Weights of a small sound classifier: trained on melodies that start on their tonic, played by one synthesised instrument.
Rows from block 5 of a small sound classifier, named by matrix and row number. Rows with one number belong to one neuron. Each number is 128 + 24 x the weight over its row's rms, rounded and kept within 0 to 255. All counts start at 0. After the name is the row's rms in percent of the matrix's.
After each neuron's rows are labels from the 100 clips, of 14848, where the neuron reaches its highest value: "strongest on" is what is common among them. Only what is clearly more common there than usual is listed. The data: melodies that start on their tonic, played by one synthesised instrument.
# fc1: MLP up (model.blocks.5.mlp.fc1.weight, 1280x320), inputs 0-106
# fc2: MLP down (model.blocks.5.mlp.fc2.weight, 320x1280, transposed), outputs 0-106

fc1.491 072 [146 129  91 147 114 142 138 146 154 114 132 148 101 144 128  81 147 105 152 120 146 153  97 123  87 106 176 141  72  73 149 100 136 137 152 105  90 161 138  99 140 138  98 169 137 108 117  92  99 134 178 115 145 103 147 153 134 136 156 108 133 148 152 120 121 138 114 121  97 146 135 108 140  86 128 142 117 143 139 136  73  98 117 112  92 119 164 163 131 177 166 121  84  93 153 111 113  95 101 110 122 145 107 115 134 161 155]
fc2.491 055 [140 187 130 121 118 121 179 178 189 129 108 116 102 113 129  90 126 127 104 136 135 122 150  77 125 109  93 161 150 115 155 158 110 115  99 145 120 114 101 148 143 143 153 116 141 158 147 126  60 127  96 138 121 117 126 137 193 111 148 115 107 151 113 143 138 105 116 163 151 143 109  70 130 153 142 163 132 110 124 129 144 125  84 126 150 122 117 149 164 143 135 154 132 119 140 105 100 167 154 140 117  50 135 148 118 116 141]
strongest on: organ-like; the note B; the note E; pace: slow

fc1.333 189 [168 108  80 150  86 100 126 146 155 166 149 139 100 117 144 146 151 119 120 115 128 153  92  94 141  97 112 112 119  55 162 109 129 156  95 102 123 137 154 118 117 192 126 147 137 138 111 144 122  98 169 135 130 151 128 121 103 117  73 127 139 140 106 125 107 106 119 115 126 144 163 185  99 130 100 128 125 135 157 128 143 118 128 131 115 102 118  97 105 140 118 128 123  97 142 127 135 105 116 115 130 157 104 124 117 158 131]
fc2.333 225 [163 139 117 112  98 126  88 145  98 104 161 133 152  97 142 139 168 122  81 145 141 140 126 127 117 149 123 117 136  99 138 141 116 137 174 132 116 109 144 116  69 162 145 142 103 111 111 172 125 156 137 138 115 119 151 143 133 160 128 130 157 103 143 155  99 105 162 128 137 181 174 137 105 107 127 115 124  63 123 153 153 108 114 154 133 169 108 109 113 151  89 111 166 150 119 172  94 122 145 136 131 114 119 108 126 138 124]
strongest on: the note B; the note F#; tonic: B

fc1.339 177 [137 138  96  99 122 120 166 142 188 117 118 152 117 153 141 119 121 121 128 114 123 134 109  94 110  96 126 118 112 102 106 125 122 118 153 104 118 126 120 111 165 143 139 156 121 141 136 107 129 153 170 142 184  86 146 121 152 141 145 127 149 123 153 137 146 138 153 171 116 144 138 132 127  94 114 109 106 142 101 141 126 106 123 129  82 125 120 153 147 133 162 109  94 109 139 104  84 126  90 147 130 162 116 114 134 140 196]
fc2.339 195 [130 101 143 128 193 147  97 133  60 164 125 136 152 114  92 144 121 129 142 138  96 149 114 106 126 160 140 114 143 137 117 124 130 170  98 156 131 168 140 145 120 129 137  82 108  97 109 138 135  77 124 136  82 158 117 119 122 117 129 102 112 115 123  90 114 117 119 100 118  83 111 145 123 131 123 166 153 100 167 106 111 141 125 128 195 120 141 124  76 126 101 152 132 167 123 145 166 150 121 103 134 125 123 131 125 144 108]
strongest on: organ-like; pink noise

fc1.532 166 [159 132 144 117 142 130 119 160  87  98 123 114  74  91 142 100 131 146 168 113 129 184 114 127 142  89 139 121 113 123 125 109 150 146 129 121 109 156 138 130 125 131  73 141 124 119 151 112 109 111 157  97 142 134 116 164 173 148 125 109 125 123  94  50 104 137 101 119 135 113 163 141 144 131 137 128 130  75 119 118  60 131 127  89 123  95 101 146 120 111 151 111 121 114 138 106  78 134 157 104 123 118  87 138 168 151 130]
fc2.532 174 [127 100 121 142 149 102 127 123 154 143  96 138 167 173 151  96 162 153 132 139  84 102 145 118 142 134 134 140 102 126 166 124 112 131 126  91 139 156 130 109 111 138 136 102 132  74 119 114 166 115 121 146 160 130 158  87 111  65 113 107 115 112 156 148 153 106 137 116  86  87 145 139 127 111 126 139 132 144 147 116  78 143 109 132 121 179 153 143 135 134 132 132 113 123 118 128 129  85 132 128 143 129 128 126 104 112 144]
strongest on: vibraphone-like

fc1.167 163 [177 131 118 157  79 125 132 187 181 124 146 139  87 105 116  88 167 100 124 151  71 132 148  72 155  72 106 148 127 107 164 112 148 156 117 127  78 143 150 165 161 157 145 137 164 140 118 109 128  84 136 135  91 123 161 126 145 155 125 147 146 132 107 133 141 168 111 144 145 114 108 144 124 129 125 118 139 124 113 124 126 107  84 138 125 125 129 115 118 115 140 141  73  89 152  98 128 124 146 136 117 133 102 135 127 116 134]
fc2.167 156 [128 133 135 163 139 118 113  90 116 131  98  87 134 146 134 132 151 126 119 112 128 114  61  72 150  94 136 151 135 117 108  81  85 114 115 167 138 141 114 114 136 147 174 130 143 157 140 148 137  80 136 123 112  98 142 124  78  88 126 115 105 127 106 146 141 124 139 128 134 116 141 142 124 141 120  99 130 133  93 142 123 141 161 110 135 131 124 160 116 149 169  94 121 123 132 116 165  97 114 141 129 146 140 136  85 147 131]
strongest on: the note D#; the note A#; bass guitar-like

fc1.210 109 [112 140 138 134 130  79 129 113 131 105 123 141  94 142 101 128 167 128 149 122 126 137 116 117 120  87 129  78  93 102 129  92 156 131 151 146 132 123 117 117 155 137 104 126 160 117 136 120  99 133 129  90 161 157 138 158 159 152 146 137 112 115 149  91 148 114 140 138 129 144 140 147 138 129 136 142 107 105 103 157 102  83 120 145  60 106  81 117  90 127 115 108  89  96 123  86  85 162 104 141  88 117 155 115 148 132 185]
fc2.210 100 [ 99 130 140 116 133 147  91 123 140 112 148 103 165 136 128 132 107 119 113 132 153  98 138 131 145 122  89 159 140 142 139 102 111 149 120 128 118  90 155 106  93 147 159 121  91 134 120 152 170 127 140 121 135 181 124  69 181 157 120 117 121 163 128 134 141 114 132 130 113 140 159 155 115 166 111 132 150  66 137 110 146 130 114 148 177 159 129 154 131 126  63 119 142 134 116 161 129 121 134 134 141 137 141 113 120 132 159]
strongest on: bowed string-like; electric piano-like

fc1.567 179 [135 136  96  96 198 105 131 111  96 150 134 111 129 143 142 158  83 113 148 108 165 130 112 109 123 113  86 103 103 118 120 101 151 139 142 130 153 125 108  89 113 149 128 163 121 135 131 107 103 106 138 137 172 159 113 147 147 100 139  94 128 111 132 122  96  92  99 151 122 126 139 107 169 112 102 190  97 130 116 108 113 116 124 142  93 108 131 168 120 112 118 118 116 112 133 116  70 128 149 118 101 117 122 150 137 134 138]
fc2.567 193 [ 86 108 102 142 111 147 135  78 100 102 157 150 155 183 122 107 120 148 167 143 150  92 124 179 140 157 154 141 112 179 133 122 146 116 156 125 110 137 170 132 156  73 105 123  96 127 116 138 141 149 137  96 142 164 141 105 143 135 149 153 128 124 115 136 127 133 134  76 122 139 113 189 121 113 110 142 155 138 120 146 124 127 145  92 105 116 145 108 130 109 131 127  76 149  88 134 154  96 134 136 114 138 149  97 134 110  96]
strongest on: the note G#; the note A

fc1.525 074 [103 144 129 143 140 144 169 151 123 131 121 130 105 133 113 111 141 146 122 149 142 156  87 100 135 104 136 136 106  88 136  87 182 139 137 148 116 155 146 141 129 145  73 122 139  98 102 116  78 123 166 129 124 166 109 155 168 133  90 140  91  97 156 110 140 141  98 130 130 127 166 150 155 125 124 147 125  67 100 141  90 108  96 124 104 116  98  88 105 143 161  75 112 106 116 106  88 145 120 112 106 109 130 113 135 113 126]
fc2.525 063 [113 130 130 143 107 132 129 113  86  78 163 134 128 126 143 121 135 127 143 183 124 107 134 161 125 161 132 145 156 159 124 112 130  88 142 137 114 114 133 147 107 109 108 110  95 113 113 159 142 147 152 162 155 137 155  92 108 150 154 140 105 147 112 143 116 113  97  68 135 143 102 172 101 145 123  95 168 111 130 130 157 130 123 122  89 145 166  91 128 123  73 112 149 143  90 149 141  68 162 141 116 160 162 105 111 128  81]
strongest on: electric piano-like

fc1.642 196 [111 128 151 139 112 175 133 148 123 137 140 111 112 143 128 117  91 159 112 104 137 113 128 125 129  74 197 142 114 100 144 123 121 117 139 110 167 130 143 126 129 138  69 126 163  85 134 134 101 136 156 107 124  92 112 143 155 112 109 149 139 144 144 100 134 160 110 116 136 138 127  94 167 144 131  93 165 104 133 129 101 106  97 100 103 166 119 136 106 172 190 131 107 119 128  64 143 151 129 124 145 145 104 142 148 108 119]
fc2.642 230 [127 139  77 113 153 171 143 113 104  73 127 147 123 150 147 116 151  77 120 171  99 120 128 165  98 173 107 144  97 145 137 120 136  82 146 151  78 135 166 112  91 111 141 137 110 127 102 127 145 143 127 107 173 168 169 111 128 145 159 125 118  93 121 181 131 129 115 120 112 109 139 180 115 119 110 139 163 104 120 164 127 104 116 124 116 143 129 165 134 132  92 110 140 140 109 143  98  67 176 135  92 107 166 116 106 120 104]
strongest on: the note G#; the note D; blues; tonic: D

fc1.384 176 [102  90 138  94 156 134 133 133  98  88 140 150 111 154 124 153 110 157 131 157  92 136 126 147 101 142 159  93 119 142 125 113 155 134 115 113 130 129 125 125 139 136 112 122 137 145 148 162  99 161 123 122 169 122 102 150 135 109 126 108 113  90 118  63 124 139 148 168 140 113 115 138 116 103 144 120  80  73 143 141 122 153 123 124 108 105 137 107 121 109 116  96 131 109 117 119 128 137  95 133  83 165 128 134 121 152 156]
fc2.384 193 [111 135 192 107 138 118 117 147 120 123 157 162 174 134 135 148 154 122 126  90 143 141 119 160 128  96 118  96 119 131 124 109 122 137 101 124 170 127 112 150 177 140 105  89 153 118 168 116 163 116 118 107 143 148 153 141 188 122 121 144 121 182 138 151 122 114 143 159 121 159 101 140 119 110 137 123 139 112 142 124 146 129  81 111 166 137 107 133 127 142 151 158 158 155 107  81 163 162 105 135 154 127 123 148 115 110 139]
strongest on: the note D#

fc1.765 162 [134 119 161 137 151 156 132 145 116 112 127 102  99 123 145  99 123 140 141  98  88 145  84  97 156 114 128 118 133 145 131 115 151 141 140 136  90 153 154 110 131 105 114 186 125 132 148 130 122 112 191 111 121 116  95 177 131 109 101 121 114 114 113 121 105 156 107 125 156 108 195 107 133 109 146 134 160  96  92 128 120 148 123 105 142 104  97 186  88 109 152  94 145 106 148  95 110 145 145 106 111 124 128 160 167 148 130]
fc2.765 170 [127 133 123 126 152 101 141 153 150 167  99 145 167 138 144 102 172 143 100 101 100 109 131 124 118 140 139 155 113 114 179 122 128 147  92 104 131 144 130 114 118 146 126  98 168 106  87 142 158 128 107 139 131 121 160  90 124  66 105  96 139 134 153 165 147 116 128 134  93  92 138 126 135  91 157 132 125 151 132 121 103 138 106 129 127 163 135 128 153 150 132 113 148 138 139 135 157 118 117 120 143 125 129 110  65  97 156]
strongest on: vibraphone-like

fc1.328 090 [129 125 102 143 125 125 182 132 128 122 150 142 103  83 122 133 163 139 120 128 123 144 132 109 136 122 136 145  87  92 135 100 180 151 130 125 121 143 118 129 137 138 110 129 140 130 120 110 109 120 109 114 159 123 131 180 189 125 106 129 125 114 134  89 129 147 100 147  82  95 184 123 137 108 130 137 121 108 104 127  87  75 112 116 105 130 112 138 102 123 160  95  96  97 163  85 109 149 116  92 139 132 117 137 124 140 171]
fc2.328 073 [ 82 164 163 137  74  79 145 171 114 103 114  84 130 110 170 150 119 126 112 114 152 115 117  98 170  90 107 178 145 127 102 120  82 119 149 154  93 109 170 170 120 157 154 155  99 165 121 116 131 113 102 126  98 115 122 156 142  96 111 109 110 116 133 138 143 104 135 127 134 121 153 103 157 128 137 147 115  97 109 120 136 169 139 123 158 100  99 147 144 147 138 118 156  90 124 119 120 141 124 129 153  84 128 163 121 115 151]
strongest on: saw pad

fc1.577 138 [152 172 114 150 142 143 137 158 118 116 101 146 132 105 108 113 165 116 142 103 120 161 138 146 137  61 133 164 159 119 133 142 122 119 107 186 167 131 160 123 153 152 111 160 183 142 147 109 120 112 147  93  95 136 128 141 118 131 111 164  95 147 138 123 143 120 116 126  89 128 138  94 117  78 103 135 160 126  77 114 131 114  82 155 150 163 117 123 163 132 156 140 104 137 130 123 118 164 123 168 142  68 139 111 163 132 116]
fc2.577 181 [122 127 139 137 108 128 124 137  53 112 150 128 147 127 194 125 135 131 134 138 153 131 134 130 142 125 132 117 106 113  81 138 134 131 145 103 123 132 123 133 132 133 118 111 114 115 136 154 138 136 134 128 139 113 240 179 156 138 145 137 139 140 119 119 138 100 132 119 122 143 129 129 132 122 136 123 112   0 140 114 109 135 130 112 128 142 137 126 120 144 122 133  65 121 106 105 137 125 129 133 122 130 122 144 148 134 110]
strongest on: the note D#; square lead; horn-like

fc1.750 154 [115 135 106 110 157 105 138 114  80  92 101  85 125 123 106 119 158 119 123 144 141 119 119 144 101 143 120 140 111 115 137  45 143 124 101 137  74 122 171 124 113 124 115 130 113  86 108 139  92 137 120 157 133 160  99 129 145 103 131 110 117  78 132  91 142 130 118 110 103 113 137 171 143 125 129 164  80  93 125 153 119 133 145 150 106 120 130 109 146 108 101  78 154 122 130 152  68 124 141  86  93 170 129  85 174 133 124]
fc2.750 160 [135 167 144 136 156 128 123 104 156 132 118 105 161 157 118 111 165 101 140 138 124 126  76 132 135 131 121 168 138 166 140  76 104 103 146 205 117 107 142  82  97 112 141 112 132 148 143 151 141 100 138 107 141 153 115 119 137  90 171 123 109  97 124 152 147 132 143 110 143 135 135 171 107 137 124 126 185 140  92 176 157 105 103 131 143 127 141 153 123 156 122 128 155 146 119 114 138 106 177 154  87  82 148 127  81 128 117]
strongest on: the note D#; the note G#; tonic: D#; marimba-like

fc1.716 207 [102 143  95 109 130 101 195 122  78 111 159 146 111  96 124 123 110 157 151 147 158 132 163 137 154 128 105 149  97 112 128  98 124 117 134 142  85 135 173 146 160 132 116 145 132 133 110 119 116 117 176 155 136 156 153 131 158 144 120  94 110 121  92 107  96 130 109 113  92 134 131 154 157 133 102 170 138 106 110  94 134 152 132 140  91 129 136  99 129 111 116 118  92 109 131  85 101 114 144 117  94 135 125 128 156 105 149]
fc2.716 208 [144 137 148 151 127 125  83 128 126 139 102 108 113 144 110 102 110 100 101 141  98 126 140 141  85 119 199 109 154 136 114 180 140  97 149 117 154  94  85  80 101 109 122 116 127 108 151 113 110 171  97  80 141  86  97 135 104 134 152 150 139 120 184 112 157 128 127 166 123 120 123  55  92 136 195  98  86 137 158 148 103 107 152 123 119 131 103 190 159 164 125 145 165 139 110 144 118 147 118 131 155 116 122 128 118 184 102]
strongest on: the note G; tonic: G; tonic: F#

fc1.695 163 [ 97 144 156 117 160  88 119 138 143 126 137 141 115 133 127 146 115 111 131  99 132 125 122  52 111 118 106  79 142 130 137 111 177 156 113 126 137 109 132 145 153 159 144 117 156 149 100 142 108 139 102  94 129 123 124 139 116 117 108 105 116 129 183 133 123 129 102 131 146  82 131 109 149 104 176 200 101 152 149 106  90 124 147 110 101 100 137 166 109 109 113  77 139  96 138 145 105 159 104 116 146 119 145 134 110 119 160]
fc2.695 171 [172 145 122 139 118 103  80 152 121 153 141 117 110 114 124 116 120  98 104 114 175 121 109 110 140 107 121 144 152  87  85 120  72 146 132 126 124 123 144  96  93 180 167 140 123 153 113 176 121  93 187 127 126 121 159 135 121 139 109 113 133 122 120 108 134  90 134  95 110 137 164 132 115 141 124 119 145 132 162 129 176 139 162 150 156 145 134 132 111 170  92 151 116 135 124 147 135  99 117 134 131 108 104 149 122 161 123]
strongest on: electric piano-like; tonic: G#

fc1.615 149 [187  76  99 137 128 156 149 113 112 138 121 141 132 124  89 122 179 160 101 111 154 172 137 120 104 138 169 131  78 107 139 129 135 113 127 149 130 144 106 135 146 137 142 119 138 116 111 133  58 132 105 146 121 171 138 170 173  92 156 143 134 121 125  95 133 164 142 151 140 151 158 111 153 100 104 105 102  74 100 118 122 133 139 155 121 116 111 122 129 147 165 128 121 100 171 105  68 152 145 115 105 181  96 124 150 101 145]
fc2.615 146 [128 119 116 117 138 127 138 155 127 105 113  95 129 158 153 138 144 148 175 142 105 141 124 148 121 114 136 136  95 150  77  89 136 117 151 126 101 150 125 149 160 103 129 118 124 101 125 110 133 117 130 119 156 112 166 149 177 118 166 140  94  92 135 122 151 140 141  91 150 122 104 118 176 158 143 165 148 127 132 125  95 118 109  84 146 178 138 160 106 141 121 159  91 141 117  54 146 137 135 116 128 115 129 169 168 123 115]
strongest on: bowed string-like; the note A#

fc1.157 183 [119 108 112 119  90 157 160 179 194 144 118 164 122 127 116 151 158 162 131 137 132 165 144  80 125 115 155 110 153 149 164 134 142 164 159  87 175 149 132 108 156 145 144 121 145 132 123 139  81 143 126  98 132 109 148 152 119 168 132  92 114 145 132 121 114 126  94 153 139 130 143 101 110 146 119 129 116 139 141 103 100 118 137 104  99 132 146 107  94 140 151 131 114  98 190 143 155 154 129 119 139 118 126  88 124 129 170]
fc2.157 223 [148 158  80 139 153 140 147 106 116 108 122 126 116 168 129 100 145  98 137 162 140 109 106 146 108 146 113 164  91 154 111 113 132  88 126 157  67 118 167  99  74 120 137 161 124 134 108 122 134 130 125 104 147 180 156  96 143 122 163 134 125 110 128 169 129  95 109 113 120 122 116 165  91 130 113 149 128 123 140 167 126  89 134 137 123 133 160 142 162 136 110 133 116 111  99 156  86  82 197 136  79  99 153 105  93 141  96]
strongest on: the note G; square lead

fc1.550 170 [177 107 137 161 150 111 127 151 159 157 158 179  63 128 120  83 154 131 170 156  81 135 114  95 130 108 140 141  91  77 110 116 142 116  89  92 129 141 128  86 117  87 112 156 172 142 169 140 133 139 139 147 143 104 116 127 101 111 104 169 121  98 117 115 138  85 130 158 140 130 145 121 100 102 168 101 168 146  94 113 124 133  74 143 120 139 162 121 106 172 116 112 144 130 136  82 159 136 141 156 106 121 125 154 107 156 135]
fc2.550 199 [122 131 101 152 157 160 143 101  96  81 125 163 145 168 147 108 188 126 101 157 147 101  91 144 106 148 132 155 131 147 154 104 137  92 156 189 113 130 156 100  96 130 168 114 107 144 118 143 125 133 129  92 169 138 149 136 166 116 157 133  98 117 110 144 131 141 130 144 101 132 131 155 106 147 106 114 137 100 107 175 142 111 111 105 145 142 149 126 159 140 157 112 141 150 124 146 118  88 176 122  95 115 147  85 125 145  91]
strongest on: the note B; the note F#; the note A#; tonic: F#

fc1.183 160 [133 136 113 153 145 139 130 146 137 104 122 147  98 169 141  92 139  86 125 165  98 142 128 105 126  71 161 110 119 107 130 109 137 142 175 125 137 193 139 114 160 148 116 132 156  87 127 115 116 137 174  92 113 114 158 129 145 135 153 141 103 132 160 145 144 136  79 121 119  51 134 122 139 147 127 131 139 124 149 175  35  55 116  68 136 159  92 153 128 143 138 122  82 123 130 156  75 118 142 133 112 112 138 149 135 122 112]
fc2.183 163 [118 158 129 107 121 138 142 173 128 132 120  89 157 114 128 124 123 118 103 126  93 149  89 121 113 112 107 126 110 127 152 103 135 152  97 110 150 112 127 139  98 153 138 118 141 127 135 152 108  89 153 168 110 104 134 139 141 179  87 124 185 140 130 136  64 136 162 132 103 144 119 150 130 142 150  78 113  89 141 153 149 119 135 132 134 146 137 140 133 148 110 137 146  94 159 123 152 132 136  77 129 153 103 105 163 119 123]
strongest on: clarinet-like

fc1.170 159 [144 149 147 126 148 118 148 124 138 106 146 119 117 139 132 117 131 147 158 117  97 122 116 141 179  57 112 133 106 137  95  80 111 124 169 107 140 167 162  92 132 114 107 178 141 115 187  76 137 152 158 142 143 150 159 157 138 139 126 147 136 125 116 135 150  76 117 141 140 128 187  95 146 120 112 112 139 141 104 129  90  94 113 122  99 140 117 107 120 121 127 142  94  81 133 128 122 171 169 118 138 119 123 158 162 118 181]
fc2.170 180 [160 116 149 165 158 148  95 108 110 114 154 114 199 123 125 128 160 125 137 104 151 157  90 172 146 127 130 133 105 137 125  86 113 145 176 154 151 134 152  79 122 125 161 140 128 117 157 145 162  92 132  92 141 130 160 119 127 121 140 110  95 105 109 112 139 119 163 132 103 122 134 115 135 136 119  98 155 116 115 121 136 133 101 112 189 126 117 131 114 164 145 173 108 178 162 151 176 119 114 101 170 120 101 142 131 160 129]
strongest on: organ-like

fc1.239 160 [117 160 134 148 126 149 129 135 161 129 117 111  87 142 149  74 123 110 124 122 133 133 103 139 130  65 149 127 151  97 115 128 129 112 153 138 112 126 165 119 173 143 112 138 148 109 162 123 129 159 214  87 144 124 143 167 130 171 141 169 144 149 144 116 103 117 132 111 107 140 146 129  91 149 166  98 149 118 121 182 131 120 127  74 121 139  70 177 129 124 119 107 100 129 127  99 114 134 144 142 123  96 135 104 161 140 117]
fc2.239 168 [100 152 168 114 106 132 141 141 103 104 135 112 156 165 141 117 179 128  91 118 118 131 101 126 144 121 125 116 115 113 135 121 137 131 100 146 146 133 128 144 121 163 120 111 130 108 149 144 165 126 141 142 128 142 140  96 170 100 116 138 138 166 113 158 104  96 174 132 151 154 149 152 113 110 134  87 118  67 109 146 136 135 120  98 151 165 103 160 148 130 140 127 127 111 118 125 137 136 141 114 104 128 115 117 115  89 101]
strongest on: vibraphone-like; the note E; tonic: E

fc1.93 176 [124 138 162 135 112 109 155 154 145 162  99 134 125 127 111 123 150 119 126 123 144 130 101 125  94 110 144 139 105  90 145 132 147 149 110 150 111 120 138 146 164 170 130 142 145 148 164  89 121 103 187 137 155 107 156 120 195 104 115 125 115 135 144 125 153 109 117 152 109 131 134  91 128 137 142 129 115 102 124 148 123 115 131 138  94  72  84 159 154 135 147 131 111 112 145  45  83 114  81 111 142 135 107 112 108 107 129]
fc2.93 189 [131 131 108 154 127 148  94 147 138 115 144 101 136 122 130 117 150 161  74 125 125 101  89 115 126 130 115 134 130  83 113  93  90 154 149 115  96 158 162 109  85 184 148 142 156 109  91 168 150 109 192 116 123 112 125 131  87 147  98 125 142 125 120 154 106 110 149  88 113 105 173 139 114 113 130 103 145 111 129 141 136 100 156 127 144 150 110  99  83 133 102 120 118 135 145 144 122  85  94 127 111 123 107 124  99 160 141]
strongest on: the note D#; organ-like

fc1.706 176 [137 147  68 118  79 113 139 137 139 113 174 140 123  80 148 136 140 133 130 118 122 156 152 126 164 117 105 113 128 123 171 120 134 120 146 135 120 111 169 159 154 160 137 167 134 124 100 136 124 149 114 144 107 144 156 112 141 151 102 102 119 106 104 115 125 170 126 145 134 126 100 157 140 108  89 139 135  82 130  80 145 131  65 139 109 113 147  77 111 100 128 121 134 118 186 143 122 148 148  82 107 113 116 150 128  88 153]
fc2.706 178 [143 164 154 166 136  86  98 134 116 144 104  73 143 128 142 112 137 121 132  73 160 153  91 108 138  80 136 144 150 109  91 120  93 124 133 156 154 122 128  95 143 136 138 146 154 163 131 147 137  97 155 127 113  94 147 134 116 100 123 109 107 154 170 137 139 107 111  84 124 118 146  73 140 168 135 136 133 133 108  97  99 161 184 116 159 139 139 138 156 161 151 146  99 101 126 133 159 139  94 130 168  81 117 148 119 130 101]
strongest on: the note D#

fc1.188 168 [131 134 115 139 126 127 121 149 132 116 114 145  91 148 136 122 106  92 136 144 132 142 133 126 131  78 145 100 129 120 113 123 142 116 145 111 136 178 134 155 197 114  89 111 141  65 122 126 135 143 155  92 103 110 153 104 143 119 175 123  96 121 151 143 163 128  83 118 121  91 115 147 160 156  98 152 150 153 167 166  80  97 104  85 132 142  71 129 115 116 137  89  94 148 119 127  84 168 135 159 112 108 127 159 117 110 121]
fc2.188 179 [ 98 137 128 130  98 113 136 135 130 143 157  93 156 122 111 119 142 165 121 143 136  74 125 123 124 140  97 165 144 148 139 135 136 142 119 102  95  84 131 131  91 117 181 111 102 150 123 124 101 100  98 140 137 135 113 140 129 161 114 145 183 133 111  84  98 156 157 127 129 187 154 132 105 134 139 114 114 117 118 100 185 154 163 189 113 108 174 122 139 112 113 135 131  73 130 102 157 131 130 101 141 176  90  82 139 148 132]
strongest on: clarinet-like; the note E

fc1.401 172 [116 120 112 125 129 177 126 115 125 157 157 123 114 138 144 136 105 173 123 104 123 113 109 118 138 105 156 127 106 123 150  98 128 120 163 106 131 122 183 127 105 121 110 126 134  99 139 147 119 133 137 115 134 132 124 140 140 143 114 120 174 106 110  96 115 143 157 111 157 130 125 134 167 147 117 116 148  98 161 129 111 135 132  92  96 150 139 104  85 132 156 138 138  90 147  95 134 126 162 106 123 170  93 166 170 128 123]
fc2.401 195 [142 116  97 140 124 143 110 115 102  96 148 135 123 147 157 109 163  97 131 163 130 114 107 117 113 146 102 149  93 133 102 118  99 104 147 172  83 151 162 126 102 127 165 139 115 158 105 121 159 112 131 122 145 152 177 102 132 127 156 135 120 119 137 195 114  73 131 121 120 137 145 193 133 105 118 142 139 111 101 139 138 136 146 126 133 150 159 153 140 133 113 100 102 146 113 142 144  67 181 138 111  80 160 119  78 123 112]
strongest on: the note G#; the note D; scale: blues; vibraphone-like

fc1.451 054 [126 142 108 104 108 120 156 146 130 134  97  90  92 151 135 130 160 156 139 124 127 147 132 136 108 112 129 124  91 114 125  67 169 143 109 113 132 157 134 124 152 119 131 119 172 110 100 157  34 107 103 126 129 145 146 147 220 126  95 116 117 144 112  82 156 122 123 111  98 106 144 125 141 133 125 148 121  97 129 112  67 102  91 133  91 154 122 137 100 135 163 115  88 107 139  93 124 136 124 120  92 141 117 159 138 125 132]
fc2.451 039 [119 129 134 132 136 153  88 146  89 109 133 113 173 154 120 142 172 102 103 115  60 120 116 165 116 127 140 105 125 142 109 121 136 124 141 143 132 116 127 131 101  97 118 121 118  88  92 122 151 121  87 109 121 122 112 127 137 140 115 165 138  99 165 133 162 142 134 140 153  97 125 133 126 124 156  95 104 115 110 131 100  72 137 113 172 198 144 139 129 141 118 101 144  80  95 104  93 157 155 178 163 135 137 160 128 125 123]
strongest on: bowed string-like; staccato

fc1.590 161 [144 162 118 113 106 153 151 157 123 153 121 124  70  89 148 124 117 119 131 171  85 137 185 124  79 143 136 137  97 100 145 159 135 109 113  91 147 127  94 122  84 125 108 135 126 103 149  73 136 141  97 129 123 114 115 136 156 142 131 141 162  96 127 130 131 115 127 150 126 113  97  72 139 148 157 125  86 119 132 150 120  72 101 133 105 141 111 134 136 111 117 155 128 122 132 113  79 139 182 150  85 105 119 178 151 126  96]
fc2.590 171 [112 122 117  96  78 125 108 146 100 123 147 138 131  94 147 121 129 135 116 157 115 130 165 146  98 178 141  90 124 109 151 191 128 130 135  85 126 117 121 138  99 142 109 131  81 128  96 156 115 161 129 155 115 100 158 129 136 145 154 141 152 151 116 122 125 120 129  93 138 158 123  87  96 148 135 106 116  88 138 127 124 137 133 151 125 183 134 110 134 130  71 146  94 112 110 173 144 120 147 129 105 122 154 105 167 147  93]
strongest on: the note D#; flute-like

fc1.152 044 [144 110 113 140 133 120 135 137 142 134 115 120  86 137  97 114 166 114 117 107 129 156 143 120 108 101 134 129  96  94 146 100 131 123  97 117 115 167 138 135 144 126 116 119 168  93 116 143  80  97 115 133 123 188 148 162 187 115 139 126 156 149 153  69 150 154 145 136 115 130 153 109 145 138 118 171  96  98 131 116 103 126 131 150 106 116 121 145 133 120 160 127 122  94 130 101  99 137 129 118  88 134 130 135 137 138 162]
fc2.152 030 [142 142 133 125 111 103 104 143 130 121 105 158 135  70 105 133 148 115 114  84 167 138 140 128 133  96 133 130 126  85 123 149  86 133  92 149 144 107 116 153  96 166 119 150 120 141 158 151 130 112  99 127  89 135  97 137 165 155 139 115 180 123 118 122 172 120 169 137 117 142 119 122 126 140 132 156  75 152 177 160 138 121 147 121 123  88 102 100 149  89 130 134 180  57 106 135 119 122 139 128 122  83 126 156 116 143 119]
strongest on: bowed string-like

fc1.628 131 [108 148 136 129 149 113 151 118 144 117 144 172 113 115  98 131 160 103 120 130 120 137 110  86 136  84 127 126 109  93 152 107 170 159 141 130  99 175 164 123 165 135 126 153 157 128 128  99 121 154 133 131 108 149 131 151 133 141 127 146  95  68 129 118 123 124 136 160 137 119 138 143 105 122 151 117  90 113 110 138 107  88  94 128  86  67 110  94  98 101 147  88  85 116 141 107 110 161 104 131 111 144 145  99 126 133 145]
fc2.628 131 [ 87 135 146  80 105 140 111 147 127 165  93 110 148 118 134 123 126 134 104 138 108 128 156 169 112 162 113 114 132 137 140 118  92  96  85 101 122  98 118 153 128 135 153  75  87 143 115 162 127 136 149 177 116 124 133  98 190 132 131 125 153 194 147 125 159 114 134 112 149 183 110 117 119 139 128 131 132  60 151 135 163 134 122 157 158 165 107 138 136 128 117 146 142 158  86 132 136 159 125 133 121 156 141 146 156 127  85]
strongest on: electric piano-like